Rows from expert 2 of block 3, named by matrix and row number. Rows with one number belong to one neuron. Each number is 500 + 25 x the weight over its row's rms, rounded and kept within 0 to 999. All counts start at 0. Numbers have three digits each. After the name is the row's rms in percent of the matrix's.
# up: expert up (model.blocks.3.mlp.up, 8x96x384), inputs 77-153
# down: expert down (model.blocks.3.mlp.down, 8x384x96, transposed), outputs 77-153
up.27 109:510468486512520481462542441509490483483492504472478507497534515526522490505496472500545529551502488508499529491518483477466518480450526490485483505513504451503496504514496528529503470491487508517482455477511491506490459482503503500
down.27 105:547511509474486497526514482539514519510434501513510526483474490517504475541493490499487479459535493500458523489514505464516492526515522487533492469526519535517505521508477480492537478482496485533500486566526482497477496527488513498
up.28 104:484464537508512478497541500501513480502503513494513535481499494508493478523493541471505507476508456522458516478485459513495488513525495515493491492537494513498563488503493483501497506483471542485543502501499523475521440501469506482
down.28 103:502480469478486504493494526532496523489519499530478495583490478471523534514514464475463524505481504496546484500520477547487480465470445478507495501510512507570487499516531500519514510534531541457502502490492495459489486505524513475
up.29 078:472506511487488512494456491493489484543479535520508542467524528493508490502443491512535444461485553487524535501491501525522524502526504484510513537506499443483516485486522502458573544500538485497484450507512478486504468449518501508
down.29 084:471498494538522515465467463512484492484451506567536490477532464498502476478506527521512522494486451508499489544466486520518509550499429493511519511444555454502498521511456489505533513512477473470501506460527455514520497527504499484
up.30 098:504496512477482493531467489558489499487534475452520499499472533506476479584493535493529493554483481499504505508466516524523488548486496469495499517503489493550493526509495470505513486531489448465517513491520479501471447495473485438
down.30 101:480491502485517479488495492455515489503502522439508555461480442492491501467536538518492503492525523509454508487511504499520497491482510513524505484521484478429519495505478542491477492527521523540517520462477500518524487486499490522
up.31 097:522480510467510466502544541502504484498518519493494493509483470506493496540497507480487497523527541515521503456467482534495528505472503499503465483479472567514452471509503520469520493505519475520504477505539484524499503497494513487
down.31 093:502494538500490588513505495470535488497485494454464497481480538476530497472451499454512507502469546491475500516505512465535496512516549484451508494536492506466504520490513482518522476531509529496465495454512528475505550517508522549
up.32 099:515443544486484492501481491495470492505525482503491549522509511525472484503513530497496537458508475474469484493480453478539493540491473520505497485476509460521524484527566529519497543485522523511538491515499504479490454512521506471
down.32 095:513505480481483530531475536507473474486512527520491480469506465492488542500475474532463499462523475487516485512522456526507489533533514536520512488517486550529479438486490472490503511486526514441509505501491502501514464475519547464
up.33 104:513500503518503497521464524543483484429528505489504480493465504505541544467537514513440522473502530488486515486510509516512480532457500512463513528541539508525495499511475468499475476503479471483458543484478499483512514463527478521
down.33 099:489497481456523527516579485487521493509497480510444470449486476491509500478500462487492482487501507530482497508486496498506539449563488529496491480508476538506508489465454517496525493497509552521459468507508444539481472497492510520
up.34 108:494469542537504502455521514526512523470519449487531482466495549488503527505510477477496483497466516463505507493460516516517504489470537507529503507533487468501506498504500471503517476492475512497507480518489464503535521503512499499
down.34 111:466522479500524480546501445501499510500499550453465504486463460527528497510556522525474464530489472531469486495494491465501529537500545497513511496498521505534506486480513490478513513522496478521532551520510570488478502520486476491
up.35 097:459489506463534467465486455502483489511470521516473492538492460467510464481497476502519516519469491466509461446497518510516476490457525480519501488503518480509494484441532529530495505467512524525508527528503495478492522497529483465
down.35 095:537518483525478511542463505528454520489516465473524536477513490553504451509518504462486514506531540489505530425483487458511503504490462476454506515510490501503504498487505528473515494525490487512534470506540500477541492490526490468
up.36 105:486487478487529534532509448502480527509496533507473484500490530499497465559432504504498509520498462472432518486470470536506504478483479518511528504474494533498558515516514524497481524469514514470473481479504490501516481538494520506
down.36 097:496489503451470494521469486521493514515530505515501521521481483482530568479468483499505549540513480497515507443532538507483477511449554486505524469476467503514531457467502518477489534463448520500512524543500510474466484521507493505
up.37 098:524477468491499491502481587504525534488525494478503525525510486530522505524489484499478522493464507472512493556506443516494475470532494497501487495480476519547524517480515500514486560506522523499502525482488514462518480511494496504
down.37 098:455476531527522515499529496446491487520512492466530469485515522499462502472524515484473547518476502505503507491507538465483490502505513483479518501495493492490463447545509506519468515504506484527476511499476500526471537534501506519
up.38 094:473513511486487498479478452502423482483493539542521477503512466518500476505525448496534541505480521495501470475537509520470453500504520503496478486497481505513492469463550490499507526522501446512518472477463546514515512482546480530
down.38 092:523472547526516507506509496533532544525510523479497443498480508547445499468536509480537485491517478516473529511483506535456426493516478476466487535516501563476522469527479499496528493500488507508469521515555515489507560464468512474
up.39 103:511476494512477494530507472498490493482479533543541413470517494513536475512485525493454502501481518482524480502540522517509531518480503517512510511511527522522517465490501483523521468480511521543508506451509483447472496487513458461
down.39 099:541487488499504548513502512516560526475510500473565488479485506521497448519532468534461497456495503511447476497473487462498484506477534489523492498491515478491506458516533506515468502546480559526489504527494528500471540501478507497
up.40 095:475508501484455452509522507503494487499483447504527506524490508447479468496504509517510477473499535477559462489503524472490496464539425488485499490485512488490509492495489545552482493503509490519499464472481535506494523502514495480
down.40 097:491503526474471492484521506491516490498497521462480431471501526493492463491511509476509477512471473512521495518453513510496531522492528501500521499504503521534503499506502525557501545500497449482486506451465497459511480514495470544
up.41 101:516503483501472451479499501467520476486491522519516523529504475498537495498429486483504501506480528546501558528493531483486488499468485468462519516499485516519467510528488548471461518480461503503538504476489520488524484519473533512
down.41 097:457527548514494487537450489499495498532501531497541490526474518470488507505469469493443488477505473511507481513476506537499496514528492520520502473521523494525529510532532450490536536461517516519562474510536489471494490525537464496
up.42 103:524521515519475553487511485517537510468519470487465477512506510512472515477522538511458545499505526488477542490521530498504464507471538501505525488491553480500513556524475491521517481520537472520474487462489495512535526508515512499
down.42 103:554492482510511522468500478478563502495502550506486530458499485514463496484503507499515473494514521543470513494464515494519510472485496503496507491489503505531507491521489468502522517471488508471502514532520540482508465549475498525
up.43 106:535481535482467507418485526504479544519492452500513528565483519522496524563479493487477505480522518506537495518508495509485512556461478522488479473451514479472560496501532487515513515522444499476473501517490485501519503531561541487
down.43 100:512484527536523479493482475524482518471506525514524486547517480527519471538510493474501530505498469556471503507522507453493540495528483477531515459505459481478514491448514501490565448478489505525491491544463506527569529504524511492
up.44 105:533473505474514566462537501495501453462498521474502458503463513536460453464516482520512511519545577506451491465479498506543494516465498481478515511483462518523509499512516472497482509481524475517501482482478507495503489496484485501
down.44 108:483467496509492445515487463517500472490473523502522536493494488503460520501503483530481477484499491493504510494494456496499528504470472495492546481481512509499510523465512535483483490509493561468513491507494495495505501492517461535
up.45 096:461494508474443494488475496555488559471501536491499509539496509487523498545538493503501475494525498525550505484522505480489522549513538454462493469487520497511518470502490514477513489525511471485497504502504502525496492480504433538
down.45 110:515507489483499447522508548449479554533510518497439545507519501554567571527529514460466434487505518510546523495511444483508518525537526515520487503469518436442554487517514506473497517504517493484503520547461518465513510493540496517
up.46 100:529510519494490450514519520509492475505519526542485466486493510488533567520517494530467534519503461498493505506472479528489525509463471475502515492484512508469518481500535533534496544502484518458528480511437491466501551523513504542
down.46 103:477496525442487503542528518506477498501454468487482501495532509515525523497491522517530488490455501497510487520503468521489521495532526485466477505501511513507488479481486503486495483481490514526452479488517521502473483437539530483
up.47 098:513461505480548558552517507488465509469515517476545460482499504447513445494463464464519476467498511484523508519459512515455523529494529494509499455519531515519504470531519497518510516493512470504472464470457517470508535496484488513
down.47 093:469475459535512508478469497496471512480508530484509532458534453518507528468475573473516515537509512527500474504501495475536506483469476501500544520483482511521483519476506496471540493500487497496507517493473484506448496493522496501
up.48 106:508498523485536538466475510512492460532480486530477470499506499537510503503519503520478477445472525516488484494508527517496515513486509514503547504541449487533541498474512500499493496530497531523550487509546488465496496508466479515
down.48 108:499532494490481510517532501543509491500486513479560501465519467470427528538502497532492495488488482481499492536514478481450477497468474497513495488514513514534483441480499492524504509470494463509506470478504465484518563473504512528
up.49 104:500452476445521479506458506506502497519508508484492463508419496440537497483511505480519517516508467510454513512460532538517492547480492540493500492503523521478528452459491484483484559478481474464522524508530471504536522454544483479
down.49 104:520475503531523473554484471497500535466486475516485474489539506515473487466489491466496523503485503501482458499544472522500502464461465466510487508494472544496490539533499494525473469533541491470469511555516504507486518550489485497
up.50 103:477522518497459520504460503519526485500467508493505510519515439519465502495487476503484499510486531501492514505536488525520460493514514441500463517498480521488497514485506498502522498480559514502515494506487489507525530490539546521
down.50 103:493515538517520531496526521510482522515515504515455469501530484497533505526498456514488481522495509513499489506506496482435527498464503530521527500483569476477486440512491499474525508532502461494491510504458463547485493498525465500
up.51 094:515493512475517487503543483505483464484496537527507547452528540505510469526519526480502479514490500499514513493478480533519507482498499551505500467482519469550515475512513550485495549535523503505530530489508490493545524534518475489
down.51 096:493553504463473491472477532506473519511516471518482521523494490522527458513444514506520488499509517498548485493488508508492554507496483486483480481469492484498509484471504531496530510531478485492484444460483506485469485488511497479
up.52 097:466545489524481504509486511495490482511510466488480528525495510505490512502519503495491509540534559502533507510466515493512494490519518475460494477522468470488472501508474484490545480514490517512507553469537470542520538507505487521
down.52 091:476507471527530490495535497493530527517494477530501504504497435514462490503484514461494531495500523485437520479460479520514539494493433536506503479476482451480501515467475554484477530474520529529480486531473516524494481510505491432
up.53 103:502527483519550520512507511529512506512490499494487481479486494481502507503467479556499456497464553494492489499538474507479510519478473479504487547466485503507486477553491493473490473517522548528547485476469536493504476526459478516
down.53 099:522527519493516471498493496515564455520472483508489496503460518497490514493464529500513486488531484478489507526507539481516465456507486525520522543480516509462526509474477471507543527499483509508471518506495506475554524480499467498
up.54 101:485508555447486477463473529500489524492518494496515530535498453468507492479476507458495497515494470485482489492507495479511469511466533493503467485464478464507511497489518487461545524504525543479502531446481459512504488525515505436
down.54 101:495483488528525480518535546510494499520493511486491470520468476522487486466513537562517530519541542505501518473504504518466445521500507488479545479480503537528464478527525483475476499489556495500454502503486493494498480538481485518
up.55 103:460503480457497515523461491483468524517500499524483544463487488530485449485504510515466490498532484507485459504445532505483537484496504449483482520483492517497496501510537533549504508532499473482492478512474540498470501485430475557
down.55 103:545520467457520459525536512504503448511485501496522495517493484491501502538498467483552519474478504514552477530501469490532448525512485537460493456494535527514526506492457476497466499473520551503506493548514482517537469532545544459
up.56 096:497506536523476526526470501512510544507540486518498481480512474490472447523462532491492497515506542500523459485476506464553475451481477514494559489501565511481506495522516543563498481469505521503512509470517467489500490513481509439
down.56 097:462484477540491520502523506467455460540516460515470506479520504493447501510506541484527449500542475500513501466536490473449475507537489512518485487490473482501493484502526473457497452511475503491465492525536510515501473489508491512
up.57 112:496492496497431516542498491503512508525512488517521477505506457506489481506522467508564480554501512463523546495542518492476510453516480516496546518508525499478491519486494520488490489495505510520489527534485514502497488514532486502
down.57 102:543511507474484489491495466457470503454500505548466473505471528518466458515488468487538485509505516505482509461476531545510517477514518458460497543513536510511484478488495526451464487473530489492496456487478481469508498484504494528
up.58 103:542546509487499501532487484491491544485492502519528496471477461519524535500516471550536492495482477533503478503462469450470469510520511497455475488467480482543470472501481510494507460474472538533484516488514534534503483506501468505
down.58 102:495469514493515492508548516542476507517520477513485505458476478465514502519514492492525444457528523522525502489476485513478479502498503523455551455547541490516481470469530522492452488540538487486557492497494498471515518507528506498
up.59 093:518514474526497464465503496492545539487495520525501479497504499539510544532522493493488504518520507496508484517505517505494497497536530497492515512490451551515502532528486475463499494456568525508445509498494497510476517458482494494
down.59 095:483501521486507533538442492490513460490483528458502530504508490500519470435477494464527466532460509503476498545481493465520511510505477512505515544511509501477562490487525471495484513534480444498505489507532508482548517527524483463
up.60 089:476503508456507535502476498493491507521496522511487529509499505461451537523508498474517505459464495490500446503504509515474504520505492544469494504495474513456502495463539544510494507494484515502525540484534543537505485515532496483
down.60 091:506519526515514453494526531518520511529500472478484477528507502480572519513496495484491501519493486536506467531501488479526475460451481486464476485519533483502482495511492518514470495504505527518525504498459478460539452513474505491
up.61 110:469443536542485487522509492505557487533499457481486500503507523500490503518500479519502467491493565526478507497523509528535492515517478501496456499515488497530505495516481504517466497502517490519501509466469516503528456488497489511
down.61 107:522532494511512488502502518487495511491524502524501495504487478499465469505507511502522497542525507449528493462513531517477502490515536524505515465476502460526490526548518485490484549502478492486509488460511497513502537517482511493
up.62 100:494470478494461483483498460473470505469495514488530486530478468522512492501475501476477483534522514466464464495498507489503501485499501455492482495471509506502502490509503487505519501509504499485487516473476500521498551485487513548
down.62 103:497494490499524494491500470527496533516495475517485499553522507511485558488500529497504536546531518510486473495441530526523518493473530526520531501495491501498504569504526482506462498523490482477490494524499512522534477490506457466
up.63 089:513492514492484491505459547469473499469508483516446504516529484500532517506554465480519490493485526517481498531469510475457497476506488533488520511485508477455509509480460545489526525488499487528525448509496500518556486528504516472
down.63 093:496483513496495491485526468484488463492477505501418474506495555543477504507490518550471508491495466469487509504451475488489506519488477456518495494494551505511487481502466522485533540504471497492508501485479537545507518503506474479
up.64 108:447503514481492495468524511519480517536547508506488551521498531458487542515483508499513490498516473452490528519461499489538459500492464505484437486497544445526470490508493562510502547456519498474476534511540474538520506519506470485
down.64 105:493535508477502482485489477509476506522554519499509538499535493494512502496512510513542515523479459430511499513518467456493490484511540510521526501496465513494482515445523509458504466508512485520493486480446492460477459509542495497
up.65 095:527487465486514474501536486513500503476526476515515514479564505489524517542483481480527510538499444484513511517511504492464510499480475512488467533474529519530540525505497511484537493509493449488538510438451516471462511517507515516
down.65 097:485527505492496455486453528499527557494537485542514499522507441556506523506476493523500466474515516501517492485470470542485495520450534482511477508488523482481504497513506514497534513493482542506469442526468509458467501541502513517
up.66 103:484489461463515493496490479521469479511522474524497485491544498499475493497514467470524515512494505464499474528524479530542514474489474496476510477489512528510493514533517519518487487471498508510469525575497490447492511530535467479
down.66 112:467525510486464508536470481523483491517495555539488508529458491496486499520510522496511491501511513558542466490535511512484497491517513458535486495490472475479482505502501507455508530501514487468500507499532474529566495545505480498